A small image denoising model, trained from scratch.
Model: 3.66M parameters, 32-pixel images, arch unet, activation silu, widths [96, 96, 192, 384].
Training: adamw at rate 0.0015, 15000 steps.
Data: trained on cartoon faces, 18.9 epochs.
Rows from block 6 of a small image denoising model, named by matrix and row number. Rows with one number belong to one channel. Each number is 500 + 40 x the weight over its row's rms, rounded and kept within 0 to 999. All counts start at 0. Numbers have three digits each. After the name is the row's rms in percent of the matrix's.
After each channel's rows are labels from the 100 images, of 14848, where the channel reaches its highest value: "lies over" is the class under the peak; "strongest on" is what is common among them. Only what is clearly more common there than usual is listed. The data: cartoon faces. In brackets: how many of the 100.
# convs1: 3x3 conv (model.mid.0.convs.1.weight, 192x192x3x3, standardized in use, each kernel summed), inputs 96-191
# convs2: expand pointwise conv (model.mid.0.convs.2.weight, 384x192x1x1, standardized in use, transposed), outputs 96-191

convs1.22 113:496451475511552440557457485469508518531464567551488522533475505471475531492557534488463548571506464493499582584486529499566502539472552434503497588498432528456484512530502520506537514423553505488507482531507438496448503533480583485566489457629565440437479475460515531413482463453486536519
convs2.22 093:462510513516442531506474475503403488497519507493598509450483490457527473508466460506476547503503494515443480512518548397520572493508475458484448568503562483502532446520475528498453506542543433467534515502485532497491559499487538524492490464412484539436506495542532502539491434488537472513
lies over: hat (40)
strongest on: cap (53)

convs1.141 111:519565445493532544489570516558503448497517518490511482444530531515449527531471483555523513506501521490488456523437537425473493480566480498456505505512510529541514572529505487473466535401449487458563469498495534503495478470468382498440469567490513577473510520493539506516568471541465476473
convs2.141 074:478398493542536489510484451482466483520486452396497450482510465531590519525486521487442447625502453498490575576528513493522440553427476487453421460538508513559521482445488462437507447510495548562535484454483435440463488504495496519512480479487482486549476518468464454549528524492479477517
lies over: hat (87)
strongest on: crown (29)

convs1.154 087:421451490492499519513473536515461562518550507496464546432495422503513450490444516473455560499492445479474458490453502387459426513454532437522439512458453530463574440525445512545548526511442472509455460501512422465467554501487506484506453500508481505551509488538577436489534578481526519530
convs2.154 117:435497589523514523435471447570481513462481514466422557499518440529493481499539556447461392476555511474512500471503470540492521558407449488522537506550478415469506461528498564454459466502467507536591443543553503464479520441587495507429428520529516538489562465516529554506513516459482548449
lies over: glasses (29)
strongest on: looking left (74); sunglasses (32)

convs1.180 125:471502521513531471540515504519475487554503538464497502533462498501472505521486541527503494518497513424482491488438491447517480476359500474472530573534480552455511560558476546523578572533520527504491493539497457487400527483368508338519524469537559534522443531516559526500559488476528519555
convs2.180 115:474487501536522437513464583578509512488560620486528512519486486470535474532511527501565513456430520546485481527508479457544523438564480486515421489477559577565461501481569564484560496465570501505516531501509511553579558477560536478509499553507525444402541492431454492551455523500574515503
lies over: hair (54)
strongest on: beard (55)

convs1.11 103:494523533506496498493506438557496486567552518543539481570511525532527590492459477463405511503502423482534464523499487500494471500410515464518464562512458505471525589590471567557524576544483515548545569522487530501509506533488483433605479548566609501496427556496485501477437507492537457466
convs2.11 097:491464403418469473574493541454522566510467500537555450515548520464479517501483573564563526446516514502470403557659482453502512496562562468532497478490477510526480516465491468494528472527477474384478433506528529555468504530459443475541475502467462497438435469488468537520482444449433497470
lies over: backdrop (60)
strongest on: hat: no hat (94); a mohawk (60); bald (31)

convs1.143 095:469439567439479474488529511577519497439531493470486480437541490574520509425521458433509465471448500472469498415473505472480470451451484498494469556488512505500504497492497530529512505480453510529519558508451566536536513556528448507491522504547558415532477515482555479560476501456543469391
convs2.143 098:552494533553552502451427457545463436495487551491441493422457478506483475492526537426509472478477525585450489548475508493462515448521519444552478539524489432506514448449492516497443483517435490479581455477539526536571521431553511542485510478547485465421488490489503414527485425465444539511
lies over: eye (37)
strongest on: looking right (64); cap (35); pink face (35)

convs1.70 085:522514442489507483446441514448517468472568552524454447553455490436507515542552516551529435473502530555511541445572439613556553539421507519493612510551494471480465463510490485448479527450453514522470478466467428411489513471495544486462559525504488492499539528449498486500547498486540464513
convs2.70 093:506523456496569552450464494520489469452545498484524473460436485598527457554497478462484557541548469472500583415432491552416509488509480530444506549516460516484450468456472575528512433458510487482454500522516452452541483504526596538446479450557464539585443483505544500478531472505459532474
lies over: eye (48)
strongest on: a mohawk (40)

convs1.137 088:408426438495557513458513528509527484455541450468469536453457440561521460522556472483458516511491466486485532509444528503459449506501530494470494527488475517471547485507514464569501499508478504453491464497426477471448532560464539504484624504517578519542493618478620462530548576515541453523
convs2.137 090:524508523541450550454462479448471420510471471508432472446449510501448443427580537471443458500551502535492492467489484570482571531506472480505560527502488427459507472489488531484472535472500439519568504521538536537483520443473517561513553490503464562484487555573472511445536498476472541444
lies over: glasses (28)
strongest on: sunglasses (35)

convs1.98 099:499389516443494502493571472473528463441465464470545467462496524469471507510458504428419495450449454472513444462448460416491480476445538479488484474507431499488554485550485443512546524495522514522489489517420426536448542556474492508462586541520484492500508529552567471516544558536499512468
convs2.98 095:475477475527504449440493492483507417535469523554468460510514516476488536461540562480505530475471532502490480468478457513593470454513544487534446503544435471434478508542552488512487486491402542463540456485549533505473551445439518508504472501487409484473497506509501495536461474502395467498
lies over: hair (54)
strongest on: beard (65)

convs1.49 113:560486499520492488486486510519482528531466518461498492483466418466463426554491552531481493492499504557516517467588477560598531527490497480525561505514549438544456547536418524520470535487466486454509500458493454393400482484468504500558504481526504520495547516467484514520520497529529472504
convs2.49 109:546503466536583533502459489512488488463524512477470504534455514534552531572523452442495490539494507446512525484435510515454467463534472503453548566513476503471490478467483566513514506477494526526459492557491436450534479506544602560455543472576460549580509526426534477500510504560513523479
lies over: eye (49)
strongest on: looking left (98)

convs1.191 087:431522465495559487544472490426463484504477541484473494561494459468525474464562559461511479514530487468573555525494450562493505470457525577522533525489485513489544492542459521565489595530513536566496492574583422500518517529510530500566500558502489477523570510521563496566521542509549541561
convs2.191 100:512522496587531472463520496542490544531505517478477526563502451520449497491486481493483488520467472514569478476458492547560439475475532501411544495500497624615474586517473576508489520420572584522518514493430458591500551518560425406535521465535553482544521492516518457473481547555519464582
lies over: skin (80)
strongest on: hat: no hat (100); a mohawk (27)

convs1.21 111:470536424502491442532502415592519487523484553541527488534538504493499558482525589474477574555474482487571532604485484489490512523444576489507523510552560494524498551526479520466503487442577527471463493476553382466533473468523521496531575584561536471510479545496514421439521513509471446542
convs2.21 114:441523502468455492560479480488514522561504521519571534530593521478574548504415526576490463553480453439535527551594614468580476527473504568519483461464520499533484479577553518424516497463462484509518481543457489488448539531472544446488450489443532527515536506484530528533479448583564458525
lies over: hat (83)
strongest on: cap (85)

convs1.3 094:391427526434473536465485498451478479438553513517464498519490470490495461512465486476439494505466455476482498475459501415459479485435561465486496562478429548484503507549545552504538545506523514515531514494470468504476481525480451476480546518549474490495576446528570524519529590500498533528
convs2.3 088:445435510498458496475437461536466503471425536590485471471551457479516388525505533483515544474514445540451449502483503521478489467489508454526469491556490525506505474598552490488459521552485429449479525526487587587482507466430503475532495442476458389461489420543486440538446464428552523440
lies over: hair (62)
strongest on: a mohawk (39); surprised (34)

convs1.81 092:470443580472558529471457566464512483473557546527460438446514474459508502507470482451490443518466498415464512420453479440500487432428491467465509544475440516525520524499477528439594524490482504528458518513517531508509531496495504490558498519441476510473522502548517481526478517469507528519
convs2.81 086:494475539566506531475463498558485449505490548478494526442528452495502426534531525481484531480482514570512524483459502511487565410437491511549454532534524487566480495453546507502441485517463469527536514490509503532532528455543504519521551478524479475468506512480485444493474421485543562504
lies over: glasses (33)
strongest on: white hair (45); sunglasses (45); pink face (39)

convs1.155 106:552492500487472434508466473450491488492519554535495576491526522504521526448491512487469533489486466528382496485508493514497478515488434473431458489521539522471408521440501567481468430502520539525517550521539554541507448454483509499496438445520486461491511451507479479424549483538497523481
convs2.155 106:457496587436486525498547522391521488471576510471476497531502523463589564567473514531476482425496523521481507502461496476521558575477481538474533500444486510500458461505486527394491520531528468503472500498460499461495538492463478575420502502416538489522475520468506529547548546577525542511
lies over: skin (84)
strongest on: looking right (66); surprised (45)

convs1.76 117:501544524457487404514488446468444510498436534488504510549482497484485501514496503532530490522525534414515520512459487485477524480348537510446562532465514538493452550518509524458549529489534504546515514510556465490428531439398515319535518545491473544526492551492556501483548469533498532543
convs2.76 113:493500460554511489523509553566504564478462489491489496495510486473531510597503438492509497539450556486515526509445539497473467561504467485489458523473529537529478541516588458491563527462561493508450575545516462462515539486542616451541486552496500487449616504441485514515420564488599508485
lies over: hair (56)
strongest on: beard (71)